{
  "train_examples": 26041,
  "loss": "l1",
  "head_dim": 16,
  "qk_norm": false,
  "experts_per_token": 2,
  "eps": 1e-08,
  "weight_decay": 0.0
}
Rows from expert 15 of block 4, named by matrix and row number. Rows with one number belong to one neuron. Each number is 128 + 24 x the weight over its row's rms, rounded and kept within 0 to 255. All counts start at 0. After the name is the row's rms in percent of the matrix's.
# up: expert up (model.blocks.4.mlp.up, 16x192x192), inputs 0-95
# down: expert down (model.blocks.4.mlp.down, 16x192x192, transposed), outputs 0-95
up.140 109 [179 110  89 136 121 136 175 152 130 185 129 172 166 148 149 140 151 129 155 161 154 119 115 120 111 118 132 151 106 127 125  71 111 103 115 130 178 106 131 128  66 122 118 121  95 131 135 136 140 134  80 150 186  90 112 175 119 133 132 112 112 149 154 160 155 126 112 184 113 145 124 147 134  97 147 141 139 124 128 109 132 100 116 150 126 187 157 127 164 138 105 111 118 161  97  96]
up.141 111 [ 87 131  99 146 145 139 159 121 103  85 129 164 102 143 153 141 134 107 155 113 134 166 109 129 161 114 116 143 114 127 112 128 161 163 146 128 155 145 174 112 119 137  98 109 166 120 126  68 135 137 127 112 129 143 169 158 157 125 122 147 129 118 125 114 208 155 107 177  88 114 151 144 131 145 129 120 151 131 159 141 140 128 151 126 139 152 141 136 197 155 158 118 138 133 119 172]
up.142 107 [107 118 147 127 148 180 116 146  94 115  92 138  95 118 159 118 160 120 163  99 106  86  96 121  87 138 153 123 120 175 117 195 113 133  98 122 123 115 113  88  89 134 133 125 129 125 138 153  96 145 151 129 127 161 128 149 134 173 115 116  86 126 118 150 196 140 125 139 124 124 119 115 137 113 147 164 124 151  81 109 145 115 104 107 167 115 130 164 136  85  71 119 120 113 138 120]
up.143 091 [ 97 138 177 116 107 102 134 123 133 114 120 136 118 151 128 154 124 103 161 107  96 162 105 121 143 147 164  97 142 116  83 106 174 150 121 131 144 139 120 135 100 134  77 117 120 150 129 137  68 136 103  81 146 141 122  81 150 163 121 122 159 151 157 133 144 166 154 130 105 118  92 143  60 130 169 129 117 139 137 135 158 163 112 145 113 111 140 111  84 144 111 125 110 125 151 157]
up.144 080 [ 84 140 110 140 116 108 128 162 132 124 143 168 128 125 116 132 126 154 143 110 103 143 127 153 115 119 118 130 120 101  58  80 101 112 123 135 150 153 112 142 126 112 105 146 146  88  93 143  94 108 126 144  71 136 155 125 118 124 154 132 108  92 104 141 147 104 109 132 163 107 186 111 150 109 155 123 128 146 138 101 151 119 133 121 133  93 158 120 126 118  80 143 130 144 149 145]
up.145 125 [158 114 142 153 152 115 120 114 105 133 105 115 125 105 119 136 135  81 142 158 153 122 149 136 161 149 141 154 136 133 143  88 175 144 163 119 140 114 111 125 104 175 148 135 141 114  98 120 122 170 147 123 173 132 132 149 110 135 127 182 131 156 129 138 144 148  84 146 105 140 108 155 137 111 114  86  98 114 147 118 149 123  77 152 124 120 136 132 122 131 140 132 160 111  82 125]
up.146 094 [ 95 156 113 153 185 108 143 152  99 112 136 155 146  98 140 132 106  84 149 147 143 149 126 129 146 147 142 120 116 109 136 130 109  85 149 178 141 149 130 170 173 120 132 161 128 128 129 138 114 150 170 121 130 183 149 158 119 116 132 137  60  87 103 165  83 113 132 103 110 104 145  88 103 142 102 116 107 134 104 145 113 119 107 155 167 157 126 128 142  75 173 111 118 110 112 144]
up.147 087 [143 134 133 109 111  79 119  96 132 115 152 161 132  90 121 102 144 116 142 142 199 118 141 112 112 110 107 134 115 146 150 122 115 141 132 157 142 134 115  80 170 123 116 160  95 121 112  94 143 128 107  97 112  99 105 121 131 112 167 146 102 102 122 186 148  88 122 136 142 125 115 113 100 103 113 152 146 101 163 139 111 166 158 130 109 175 135 162  95 112 158 112 124 116 109 132]
up.148 110 [110  94 116 144 154  94 101 156 129 124 105 109 191 154 146 115 125 117 151 110 152 119 106 130 143 137  96 143 161 106 125 205 127 131 182 187 102 123 132 164  94 128 103  91 118 101 145 162 141 144 159 168 113 128 105 167 134 136 154 106  85 116 112  94 105 151 137 131 110  97 124 117 147 109 100 130 115 109 150 116 133 129 106 138 122  80 132 127 159 149 129 108 141 103 125 114]
up.149 097 [103 181 107  90 184  90 101 141 162  99 122 108  96 140 148 131 104 141  81 116 126 131  93 106 126 147 158 118 125 120  97 143 103 143 170 118 133 131 119  99 164 132 140 139 130 167 101  97 128 109 151 134 140 158 147 125 114 153 131 155 117 100 134  73 212 126 157 115 167 168 117 146 104 126 128 141 110 152 144  92 143 128 132 133 121 157 100  89 133 141 107  73 121 134  85 131]
up.150 112 [135 117 165 136 179 123 146 118 161 173 102 112 157 124 124  78 144 112 100 141 114 167  80 129  74 112 102 105 153  72 153 102 121 145 111 126 105 121 124 163 141 114 130 134 122 126 115 158 139  81 111 134  97 122  88 134 153 131 113 154  97 143  99 160  68 139 120 138 109 104 120 118 130 133 123 111 124 131 128 118 145 121 128 103  95 117 161 130  88  94 164 147 107 102 120 161]
up.151 112 [127 101 113 131 130 179  92 148 123  90 111 146 131 117 134 134 163 149 100 156  86 135  56 115 136 145 158 142 135 124  89 146 108 134 172 113  92 122 112 157  94  78 116 116 190 152 116 138 137 137 176 113 123  92 131 137 154 171 144 148 139 162 144 110 119 102  92 113 157 101 124 135 131 116 130 113 130 151 126 121 113 112 123  95 118  93  74 158 142 136 100  75 161  95 143 148]
up.152 101 [156 130 111 151 168 136 121 179 129 151 172 124 108 136 142 159 113 151 165 131 146 150 155 143 145 155 135 138 126 154 151 143 126 123 132 156 115 116 146 151 125 114 131 113 154 146 136 122 159  90 149 149 102 149 123 116 164 143 133 131 143 173 126 158 159 166 131  81 170  99 118 142 136 108 112 171 128 166  86 161 119 141 120 122 116 131 126  78 160 129 119  83 111  99 105 151]
up.153 096 [159  92 142 154 132 130 113 118 113 157 160 126 127 104 151 119  95 142 115 111 133 136 175 135 148 101 118 129 108 145 121 168 134 154 122 193 151  88 147 112 149 137 153 128 164 132 135 131 111 142 118 126 119 115 173 159  96 117 108 117  98 149 128 114  67 118 115 130 103 136 119  98 160 129  89 111 144 131 169 119 135 113 144  88 166 168 127 110 113 118 114 131  90  89 108 152]
up.154 084 [157 130  91 147  83 132  88 186 122  75 175 173  98 173 154 152  97 136 142 130 147 143 152  80 129 133 145 117 133 189 136 126 132  95 130 141 140 146 133 151  87 145 157 168  77 136 118 127 161 131 138 135 113 124 165 121 113 132 106  94 142 110 141 116 142 163 129 160 127 110 122 102 102 144 171 148 117 125  90 137 109 138 138 115 150 108  92 122 121 108 146 108 133 154 127 145]
up.155 104 [ 74 111 188 123 130 136  81 135 149 117 150 108  98 114 146 157 158 153 107 108 134 114  86 129 136 136 116 128 128  91 125 133 136 102 122 133 133 115  97  82 120 148 118 102 133  80 133 157 155 146 137 178 164 121 116 114 115 107 129 160 113 135 165 171 190 157  98 106 123 144 123 132 120 117 140 121 110 100 134 124 143 171 108 134 150 103 168 176 121 108 118 135 165  96 129 108]
up.156 098 [135 104 119 144 134 183 132  84 142  50 112 157 112 140 107 115 117 120 113 112  84 131  98 111 162 188 102 133 110 150  79  97 131 135 138 156 111 123  82 119 129 122 133 130 162 149 111 121 112 130 148 165 164 136 126 145 103 131 122  85 150 139 154 150 153 116 132  73 125  78 120 127 121 121  96 126 140 147 147 155 163  86 118 137 106 143 123 123 135 142 133 149 146  96 137 144]
up.157 115 [207 109 131 148  97 117 150 134 109 124  96 127 102 149 153 149 112 131 131 104 121 120 146  65 165 110 155 125 118 142 125  49 142 119 155 113 170  79 143 106  99 124 151  88 129 166 123 108 128 117 181 112 137 115 153 126 135 121 125 127 142 129 111 153 157 130  88 124 140 134 191 144 130 129 101 131 124 163 107 125 117 122 143 154 120 130 105 124 126 147 108  62 119  96 119 153]
up.158 088 [128 134 192 102 114 150 151 102 115  45 132 164  99 106  96 148 117 146 169  86 149 128 118 135 103 115 137 136 122 112 168 143 147 116  95 120 125 113 116 132 109 126 141 128 115 122 124 144 170 152 184 127 212 111 101  98 113  78 138 149 148 137 138 135 107 122 195  89 100 123 146 120 120 126 144 134 128 139 136 152 135 132  98 117 135 130 116 123 120 118 119 170  97 119 130 145]
up.159 084 [146 123 143 130 141 102 123 143 129 118 116 141 103 131 103 152 139  92 167 127 174 134 100 179 177 180 121 124 131 139 155 113  99 101 132 156 113 126 101 143 115 105 136 109 106 115  82 114 158  91 168 132 116 127 157 123 137 148 139 130 139 118 138 131 134 162 195  81 108 121 144 132 109 157 113 145 152 175 129 131 148 105 125 106 121 125 129 118 124 180 145 103 111 119 118 133]
up.160 093 [ 99 119 106  78 147 137 107 105  87 105 169 125 131 144  74 152 145 121 116 145 147 128 131  77 129 119 127 112 108  96 149 144  98  91 137 128 113 141 118 113 132 122  86 121 169 126 132 123 131 117 149  85 126 158 114 128 134 102 136  79 113 143 129 140 167 110 145 130 181 132 163 137 100 116 115 148 149  88 165 121 127 128 101  91 134  74 130 148 137 117 124 110 128 130 116 113]
up.161 097 [160 149 155 140 154 104 126 201 109 110 136 115 131 115 143 147 106 115 129 159 153 132 148 138 114 144 138 103 132 144 158 128 146 131 121 121 125 135 172 107 166 125 144 114 115 123 106 178 176 155  99 138 145  86 117 111  89 127 108  96 133 149 141 161 172  96 128 159 128 142 105 172 132 154 117 148  90 105 124 116 117 122 133 176 113 130 163 138 145 139  97 126 118 108  89 131]
up.162 082 [144 136 180  88 111 123 176 111  75 152 117 173 111 133 114 108 141 152 173 127 147 162 145 114 113 101 122 112 107 161 108  96  95 143 128 120 143 167 151 127 112 156 121 153 108 142 139 122 124 198 132 126 174 152 166  93 135 120 156 105  90  97 123 163 128  91 157 100 138 122 165 123 121 107 110  88 144  78 143 145 143 127 108  97 114 141 132 160 123 108 146 116 163 137 126 156]
up.163 097 [130 141 146 173 120 124 144 127 105  93  87 138 109 152 115 155 107 163 134 137 127 134 110 139 137 132 131 131 156 121 137 171 106 176 132 150 135  91 117 136 109 124 154 120 124 101 121 156  92 126 136 119 153 120 175 116 150  91 111 136 153 146 137 183 138 126 106  88  90 130  98 174 123 143 153 146 129 124 103 117 113 160 133 181 133 149 134 131 139 142 105  94 126 150 154 158]
up.164 128 [150 144 161 104 177 149 117 101 129 128 102 140  86 129 109 147 104 121 161 118 146 132  85 170 174 133  93 141 125 142 133 121 109 159 133 139 126 112 133 158 129 147 132 153 127 124 118 122 109 159 160 113 118  88 138 192 146 124 118 137  96 144 131 130 134 186 124 168 136 120  92 161 132 119 172  84 133 149 151 136 122 142  93 136 135 114 140 136 148 109 129 164 123 132 107 149]
up.165 091 [ 99 129 159  92 101  91 158 125 133 105 108 178 103 135  91 102 115 126 191 109 132 146 136 133 148  99 121 126  75 122 140  69 146 121 125 117 121 111 111 126 128 112 130 103 117 112 147 162 145 104 152 120 160 113 129 176 112 189 140 125 174 139 123 143  80 157 121 117 136 121 175 134 136 115 124 119 154 123 115  82 168 116 128 161 106 156 186  98 130  72 128 111  81 132 106 118]
up.166 103 [118 110 164 112 193 150 147 121 152 113 108 121 120 117 111 182 126  92 119 185 156 156 205 106 128  91 112 127 145 113 155 164 169 162 133 120 130  93 110 167 150 162 147 166 113 117  81 132 136 142 165 110  80 137 105 101 130 154 131 128 127 126  93 129  63 125 129  93 129 124 118 110 150 141 152 127 162  93 155 119 149 143  69 180 137 118 129 121  94 133 129 118 163 123 123 154]
up.167 098 [ 71 151 165 151 143 122 114 183 156 100 132 138 124 144 137 148 151 124 132 141  92 151 160 149 159 139 103 144 110 180 136 135 142 163 147 150  92  84 112 133 117 100 126 180 118 126 144 124 108 109 161 141  83 141 124 107 160 104 129 120 110 116 109 146  75 172 107 163 120  95 117 146 113 150 121  93 156 127  72 132 123 147 118 147 133 126 114 108 185 134 150 121 131 139 120 137]
up.168 092 [128 115  91 145 142 126  86 132 161 164 150 121 129 121 137  55 144 109 145 128 101 143 123  99 169 107  97 117  71 126 105 136  99 160 122 128 146 127 103  87 122 179 123 113 120  87 147 120 144 139 157 110  86 148 169 116 144 158 134 151 125 124 127 122 130 140 147 104 111 116 149 142  88 141 135 105 158 101 125 146 101 160 172 148 128 110 103 140 167  79 116 127 137 132 137 161]
up.169 090 [ 94 129 102 103 113  93 151 165 132 109 146 114 104 120 100 126 100 171 136 171  89  93 159 154 110 185 102 118 152 179 141  86 136 116  91 114  89 103  96 121 138 106 121 176  86 148 132 131 116 163 102 140 101 105 143 122 138 101 119 124 131  96 149 133  75 124 160 121 137 146 133 127 122 103 149 155 146 152 129 124 142 138 143 121 160 144  86  86 108 127  99 145 100 140 110  92]
up.170 101 [120 103 116 131 137 149 166 161 136 122 112 135 132 103 153 103  95 124 136 102 122  78 135 112 134 159  60 104 123  94 126 158 160 114 100 139 120  92  93 128 107 173 131 126 158 148 126 100 120 186 171 118 163 129 159 165 145 138 141 147 146 145 153 140  60 113 134 105  97 117  81 138 159 127 131 130 103 127 135 110 106 160 148 135 121 105 127 188 129 147  98 100 114 144 124 154]
up.171 108 [ 98 127 132 140 153 141 158 114 130 128 104 140 165 109 135 155 165 158 127 117 113 122 153  84  92  85 127 149 115 120 135 112 156 127 121 130 116  99  99 160 117 156 122 141 125 160 138 114 114 101 105 112  78 110 117 141 105 133 125 131 106 109 108 134 101 110  73  87 151 144 145 131 106 139 126 133 145 142 107 143 109 146 152 122 121 154 145 135  90 138 159  91 138  78 133 151]
up.172 111 [179 112 111 119 111  98 103 125  95 149 145 108 144 103 118 104 153  90 113 138 133 131 140 117 114 105 102 141  96  86 121 116  84 146 149 144 153 115 153  96 120 167 118 122 113  97 145 113 150 132 142 149 164 157  99 130  82 129 154 123 105 158 137 121 166 155 111 127 121 109 120 152 185 108 121  77 103 143 139 128 134  88 123 138 141 110 151 150 145 141  97 122 140 128 132 128]
up.173 102 [128 146 120 110 110 114 163 100 121 136 132 146 114 118 105 167  94 142 157 125 126 172 154 158 123 117 131 141 138 154 162 103 118 147 132 106 163 139 128 103 150 141 157  93 146 182 122 108 123 135 130 114 165 112 140 133 148 112 127 106  95 144 136 134 132 148 121 160 166  84 144 120 112 155 124 131 172 135 115 165  78 152 117 105 136 125 121 157 171 108 110  75  95 110 129 152]
up.174 089 [127 118 153 126 128 140 119 159 143 148 118 115 153 103 101 111 134  92 123 120 142 149 158 132 165 117 125 130 102 139  96 137 102 126 186 122 109 101 113 160 155  99 159  93 131 104 139 118 117  61 102 135 110 139 141  88 125 137 126 134 136 106  81 121 134 153 156 130 145 162 131  93 132 133 104 113 130 164 152 151 144  81 164  88 129 118 129  99 135 110 150 120 167 108  98  99]
up.175 093 [109  83  99 129 131 149 112 133 139 126 165 164 183 158 146  66  77 139 183 152 145 115 120 138 115 157 168 145 116 160 143 116  88 161 118  89 133 113 145 121 148 127 136 108 158 163 118  97 142 142 112 114 143 135 158 108 101 145 147 136 164 143 122 155 163 101 131 162 128 155 149 123 120 103 111 122 139 172 118  91 167 101 126 113 128 178 131 106 158 117 135 121 102 121 146 108]
down.140 112 [122 114 169 160 123 139 117 117 121 127 146 150 127 101 127 148 145  64  89 134 126 124 150 123 139 114 148  88 148 147 136 143  87 123 125 134 128 135 146 108 125 119 129 134 135 161 158 117 136 116  99 123 126 142 159 113 122 127 134  90 113 147 110 120 118 152 181 115 101 136 137 117 134 140 148 118 136 120 138 157  97 162 167 126 181 131 131 122 142  78  77 139 118 140 105 136]
down.141 103 [119 120 167 119 112 148 130 158 141 154 139 114 165 136 149 126 128 121  95 124 130  81  82 107 146 135 131  84 163  88  99 114  85 140 140 119 176 129 121 128  94 117 115 112  91 192 156 127 137  98 150  89 153 106 115 111 130 129 128 124 141 156  90 122 149 134 158 137  75 124 113 129 129  79 143 110 123  72 103 141 105 168 155 157 118 127 134 123 120  85  96 161 137 153  98 158]
down.142 100 [136 114 118 128  97 130 152 124 115 123 116 122 100  96 138 175 128 118  86 112  97  82 128 127 124 140 134 111 111 114 118 131 117 115 134 149 163 111 112 127 154 171 135 115 134 108 135 110 161 129 134 148 107 153 107  68 157 141 133 116 128 159 166 123  97 147 127 116 145 116 123 133 124 165 107 111 131 150 151 137 185 137  94 189 179 134 118 137 134 140 133 118 117 127 115 104]
down.143 084 [157  95 135 168 137 123 130 134  65 107 121 189 140 135 120 110 133 161 135 129 144 175 115 142  89 145  89 185 100 152 157 117 108  61 130 123 115 132  86 148 109 101  85 120 162  81 122 107 132 104 128 156 153 139 124 137 127 110 132 175 147 130 116  76 173 133 114 123 191 119 107 122 159 154 115 119 134 124 150  60 132 140 118 126 153 154  93 130 115 140 156 138 129 151 166 136]
down.144 084 [155 129 128 147 136 137 122 120 114 110 200 130 144 110  89 116 139 152 153 108 149 148 119 123 124 122 117 138 101 143 116 111 153 180 161 123  97 145 123  90 148 129 141 150 155 130 160 161 132 122  84 120 101  92 119 149 104 123 135 193 151  93 122 162 149 117 113 150 120  75 111 147 133 147 105 107  78 136 123 124 138 140 122 125 119 162  81 123  82 145 124 114 111 109 176 111]
down.145 166 [113 107 143 133 130 170 126  98 127 156 121 113 117  88 144 167 145  86 119 130 120  76 137 112 128 121 139 105 162 131 104 142  62 124 122 148 156 107 135 121 135 185 111 108 112 149 161 137 162 123 139 102 109 174 140 126 156 148 104 125 121 161 118 143 125 139 143 155  93 124 171 108 120 101 159 119 168 133 128 132 155 164 152 156 168 100 154 145 128 127 131 107 136 173  57 160]
down.146 072 [151 100  76 136 135 133 112  96 108 114 162 156 107 142 151 103 116 137  93 124 125 104 146 145 165 151 109 120  83 126 145 153 116 146 167 115  94 104 182 151 121 131 117  96 142 146 157 133 104 129 173  85 170 115 141  93 144 149 162 123 171 125 139 100 155 104 113 118 124 156 111  88  89 134 119 113 142 158 108 118  92 132 155 153  87 116 122 143 153 101 124 161 124 105 132  88]
down.147 065 [143 155 144 114 127 135 138 157  65  89 146 123 168 157  95  91  79 161 156 113 108 126 115 143 133 134  80 147 124 141 161 128 156 148  61 127 112 124 106 152  92 131  88 178 134 177 103 173 146 122 126 145 143 115 160 168 141 129 123 140 133 115 149 142 111 130  93 149 209 113  77 127  92 139 126 117 105 120 122 139 124 121 139  92 142 111 108  98 160 100 125 114 176 114 104 111]
down.148 124 [138 128 145 150 117 179 132 112 137 156 112 114  80  75 103 163 149  94 107 107  81  92 160 152 124 118 166 113 153 120 115 123 115 108 125 124 176 116 152 104 108 172 104 129 127 137 157 110 147 135 141  91 141 149 123 123 146 161 116 107 138 161  89 115 122 116 142 133 121 140 134 136 129  98 172 140 176 147 135 135 124 148 142 157 150 104 162 150 111 126 160 142 134 151  89 125]
down.149 090 [133 127  89 122 123 140 155 118 165  85 116 123 151 127 160  90 136 161 107 166 128 149 109  82 134 138 112 158  93 142 143 107 149 120 118 107 128 128 136 134 144 121 137 123 134  98 134  95  94 168 136 123 148 126 112 157 133 113 121 156 131 112 144 110  91  95 113 129 145 103 100 152 149  89 133 136 118 140 152 112 116 103 107  98 127 120 145 100 157 127 160 128 130  96 195 111]
down.150 104 [104 165 102 125 143 193 127  94 135 165 162 103  47 127 122 152 136 142 121 133 109 118 149 135 161 119 153 100 166 141 108 150  94 127  70 121 152  77 151 128 164 138 136 143 137  87 144 158 105 106 108 109 136 159 104 158 118 134 118  95 176 126 149  86 138 107 149 157  82 126 121 129 113 139 132 120 181 124 109 122 163 127 158 109 148 126 124 115  57 156 155 124 124  83  94 114]
down.151 097 [134 138 158 105 102 109 120 149 145 136 110 133 115 145 120 110 120 110 151 139 141 173 144 109  91 145 101 133 101 107 125 118 129 153 117 121 130 155 127 132 116 135 133  95 135 117 135  80 133 111 152 156 103  80  98 123 115 138 125 114 124 152 131 131 128 137 123 135 134 102 102 176 112 122 135  93 112 136 144 175 122 137  90 139 101 125 155 104 103 134 131 171  87 131 147  73]
down.152 105 [ 99 125 161 144 110 133 158 134 130 148 104 108 148 138  79 159 171 136 123 137 164 144 126 110 114 118 149 161  99 174  92 118 150 124 144 150  97 109 170 114 122  85 165 137 169 134 132 122 152 137 113 151 131 142 153 137 138  94 116 115 146 146  96 122  94 108 120 164 160 116 127 126 138 145 121 149 152 170 121 188 149  67 105 122 151 114 152 126  86 120 141 165  83 125 130 119]
down.153 088 [113 116 117 110 106 135 127 151 137 127 138 136 120 123 136 170 118  73 135 142 126  82 122  99 113 167 145 138 161 161 102 152 116 111 165 130 136 105 159 133 151 149 123 100 135 165 157 139 118  96 105  73 158 164 157 106 120 162 147 118 129 146 115 148 150 130 137 139 117 150 132 111  85 105 178  80 169 135 122 114 129 142 128 142 126  80 172 186 145 129 135 112  99 140  92 165]
down.154 094 [139 141 128 136 136  75 140 117  80 115 138 147 157 148  92 136  83 189 117 128 132 183 118 111 120 124 106 146 109 128 162  94 171 146 143 140 121 174 107 117 120 104 137 140 123 125 131  99  91 144  99 162 127  82 144 135 153  99 147 147 132  96 119 111 152 132 124 134 161 105  80 141 154 134 100 131 103 124 138 155 123 109 100  97  71 119 115 119 111 114 103 154 123  91 180  98]
down.155 112 [140 118 146 138 113 135 152 131 116 123 100 105 104  84 133 166 125  92 122 144 113 103 158 147 159 149 131 137 143 140  88 126  90 165 116 120 157 121 136 122 149 169 136 118 142 138 133 111 156 119 161  90 106 161 130 164 151 169 142 121 143 178 101 110  91 141 132 158 106 128 146 126 106 132 136 122 148 141 132 136 122 134 140 151 176  91 142 149 144 142 113 134 121 176 112 131]
down.156 091 [127 153 129 132 125 151  96 100 128 149 136 150 116 144 135 128 109 134 169 124 129 172 120 131 166  82 131 112 150  92 111 163 118 138 167 108 134  99 151 173 134 122 186 161 125 136 127 120 143 129 170 152 119 118  81 129 118 104 105 134 136 125 111 140 125 144  99 154 149 129 117 115 105 127 141 132  89 126  95 164 121 130  94 157 132 130 147 149 112 104 142 131  80 157  90 105]
down.157 120 [ 97  89 121 110 124 124 124 149  80 128 129 140 166 126 147 132 150  81 112 152 172 118 108 111 118 141 147  82 166 145  97 133  74 145 128 154 121 142 127 129 131 143 129 118 117 190 128 154 166 117  98 145 137 102 128 109 124 124 113 114 100 134  89 130  97 166 153 110  89 140 143 110 141 113 155 125 156 118 168 155  96 176 116 166 170 164 157 138 172 101  87 164 139 148  86 189]
down.158 078 [125 136 112 170 121 132 123 124 107 159 131 120 129 104 135 141 109 130 122 141 108 140 150 125 108 114 133  93 116  96 143 124 113 122 170 144 110 122 132 131 122 163 148 140 187 119 164 126 128 165 209 144 120 136 155 173  95 155  89 117 150 146 107  82 135 132 133 148  86 118 133 145 128 110 114 166  94 133 142 107 129 110 146 152 134  98 152 153 126 136 133 103 168 136 110 148]
down.159 075 [123 114 154 156 135 132 118 121 162 121 119 138 158 122 163 106 159 159 169 132 130 155 139 171  95 107 150  70 116 122  99 134 125 120 129 155 123 127  85 128 131 161 150 165 105 136 123 135 104 150 133 150 140  88 116  97 162 101 127 146 160 149 116 117 128 124 161 111 167 100 149 153 176 124 132  85 123 121 140 120 119 107  75 127 145 112 101 131 133 133 137 125 151 121 118 158]
down.160 081 [108 118 140 115 144 159 107 114 132 180 116 126 121 102 157 156 115 146 134 143 146 130 154 128 120 142 141 111 158 148  90 144 159 162 129  97 172  80 106 123 175 142 164 110 119 130 119 146 156 147  95 107 126 108 112 130 132 114 124 103 123 167  99 144 144 161 111 106  74 153 117 123 107 101 188  97 132 147 114 120 137 104 122 124 160 117 109 116 171 157 166 105 147 136  79 161]
down.161 119 [124 117 139 145 115 123 104 137 114 148 111 127 135  82 141 142 151  58  90 104 119  80 120 125 125 113 135 121 184 144 113 137  87 138 113 139 144  86 157 114 137 139 131 134 115 130 158 151 157 111 112  94 135 167 118 134 167 146 128 123 134 163  95 133 120 144 144 154 104 137 176  94 118  79 150 123 167 145 103 124 137 147 152 132 157  96 169 145 152 114 128 151 134 169  82 151]
down.162 085 [149 148 106 129 173 107  88 161 131 107 114 135 160 142 144  93  90 169 148 114 161 153 146 191 145 148 122 104  85 112 147 145 151 120 156 119 131 145  95 188 136  76 116 119 100 128 119 128 109  97 138  99 125 105 162 103  82 148 165 147 145  95 134 114 129 108 152  73 144 141 113 136 139 138 113 120  93 104 147 120  83 127 108  90 113 165  91 100 127 137 118 120 134  95 155 134]
down.163 087 [117 123  81 129 126 128 138 126  90 124 108 166 135 126 136 116 129 104 142 149 185  92 132 116 159 148 134 113 158  78 101 142  65 105 159 118 107 119 137 130 129 137  93 106 148 138 151 133 157 143 136 129 145 128 160 155 123 167 107 148 121 140  70  86 160 178 103 164 127 112 147 103 121 111  89 138 132 154 136 150 137 154  87 159 147 111 175 154 154 153 120 153 134 130 115 119]
down.164 171 [105 125 138 147 100 145 133 121 122 142 165 106 106  71 134 149 147  93 114 120 118  59 115 141 123 152 147 100 192  94 126 151  74 121 149 120 143 116 162  97 112 161 106 132  98 158 166 134 159 117 140 114 147 140 141 123 145 155 120 118 138 164  95 130 119 142 163 143  83 126 179 111 125 104 146 127 144 141  96 120 128 171 156 158 147  91 140 149 116 132 129 110 154 142 100 129]
down.165 074 [161 149 136 145 147 132 111 107 155 136  98 141 132 124 120 154 103 119  86  91 123 146 117 165 118 115 122  63 134 142 109 139  71 123 131 137  97 143 181 111 115 128 104 161 150 135 133 149 144 123 142 132 160 153 146 114 117  88 113 130 155 128 138 156 115 104 148 145  79 119 159  98 159 112 145 128 117 152 123 129  77 174 137 128 133 121  99 122 130  92 144 153 129 109 133 136]
down.166 119 [112 117  98 125 126 138 141 118 162 163 163 135  70 115 121 178 138  98  97 149 114  80 117 133 119 116 154 117 162 127 123 131  92 153 120 113 149  98 148 105 154 155 124 135 137 127 146 138 151 140 136 102 141 171 110 149 150 181 139 107 156 161 125 134  92 154 141 149  74 165 159  98 117  98 111 121 176 152 130 111 140 144 170 162 146  61 136 127 127 152 140 107 125 136 102 143]
down.167 104 [168 135 105 139 147 152 160 116 118 145 133 136 154 127 121 124  92 166 108 105 179 103 101 118  96  55 142 140 138 130 145 160 146 118 159 118 102  93 121 129 103 188 134 100 152 135 153 107 143 140 107 100 143 136 136 100 119 117  97 138 128 118 138 158 190 108 120 123 154 146 114 100 127 134 119 140 125  86 139 140 120  88 101 115 127 133 131 126 140 131 134 130 124 105 149 172]
down.168 075 [127 147 135 134 146  39 140 123  98 170 153 128 103 150 162 122 128 185 119 151 138 159 148 111 110 148 117 120 110 142 118 121 112 150 139 124 118 173 158 126 140 118 131 158 103 134 123 130 132 128 162 144 116  79 103 122 124 127 109 127 129 151 142 151 137  88 162 135 169 120 107 126 166 169 127 137 138 120 106 110 101 116  82 113 124 154 116  80 158 155  98 104 118 135 151 114]
down.169 078 [156 131 157 151  97 127 122 125  79 129 190 137 161 101 126 109 107 114 111  80 123 115  79 116 137 108 126 144 119 136 167 121 119 110 156 154 141 123 130 106  81 133 195 140 153 149 136 127 100  98 176 130 117 126 125 154 148 113 103 139 101 106 138 115 132 145 142 145 131 152 145 108 107 107 107 130 117 114 136 152 113 183 125  69 154 142 128 176 149 100 159 123 160 140 123 142]
down.170 105 [139 105 162 126 100 173 121 120 123 145 139  96 113 115 121 162 150  83 117 112 137  55 127 151 114 113 175 108 161 126 104 138  86 125 119 107 150 100 158 114 174 112 105 132 112 150 149 131 186 121 152 106 120 148 134 102 153 143 145 121  87 142 142 122 117 141 132  95  84 115 169 115  98 110 125 158 155 154 116 155 121 178 135 181 152 115 118 129 118 107 172 119 162 111  86 156]
down.171 091 [129 151 113 118  98 140  80 110  94 128  92 125  90 150 144  84  96 157 141 166 159 135 129 127 124 167  97 130 111  94 116  92 120 113 153 138 125 148 109 167 139  86 143 100 179 139  79 131 110 104 119 143 124 111 142 110 102 116 109 132 123  93 188 116 145 123 171 109 161 114 143 152 109 143 124 155 160 110 154 105  97  88 125  99 104 148 114  77 114 124 153 138 136 120 166 151]
down.172 135 [105 103 167 152 124 143 128 111 139 152 116  98 100  90 130 141 148  81  93 140 120  88 120 125 155 128 137 109 170 151 106 150  83 116 136 140 145 121 172 110 131 135 113 139 120 146 153 136 134 151 128 105 145 182 101 102 158 155 115 108 139 175 119 149 108 119 152 149 112 114 156 119  84  99 163 115 172 131 142 121 121 135 135 121 180 111 132 163  95 153 138 123 131 133  77 152]
down.173 098 [170  77 146 152 144 113 117 145 133 137 160 134 171  92 170 125 179 105  50  98 118 151  77 114 104  99 116 113 122 126 106 121 106 112 163 120 113 169 171  99  90  92  97 111  92 151 160 142 111 135 100 147 162 118 149  95 124  93 130 135 134 141 158 116 133 151 138 139 124 119 129  69 159 121 138 127 107 119 150 123 116 166 157 115 110 129  82 145 148 107 151 142 140 160  88 164]
down.174 100 [171 130  65 169 121  82 149 156 135 133 147 135 176 141  92 108 125 139 127 111 155 158 152 119 103  95 111 161 103 143 146 134 178  90  99 120 118 115 121 148  97 105 152 156 148 124 126 130 111 144 142 148 123 114 180 138 133  79 106 156 104 110 170 146 110 128 128 149 146 158 115 164 104 122 117 151 148 125 115 155 106 114  81 120 123 151 121 138 158  82 128 119 119 102 166 141]
down.175 076 [146 154 125 189 116  85 100 129 120 142 128 140 123 171 127 169 162 141 118 132 115  69 138 115 168 111 102 142 154 100 149 128 133 135 150 116 131 102 145 130 116 126 168  92 101 126 143 152 158 115 115  67 137 107 142 106 128 123 105 106 113 154 109 122  98 151 115  89 116 137 110 125 163 117 144 128 138 107 148 195 111 102 134 137 149  74  92 153 142 163 137 135 119 213 106 161]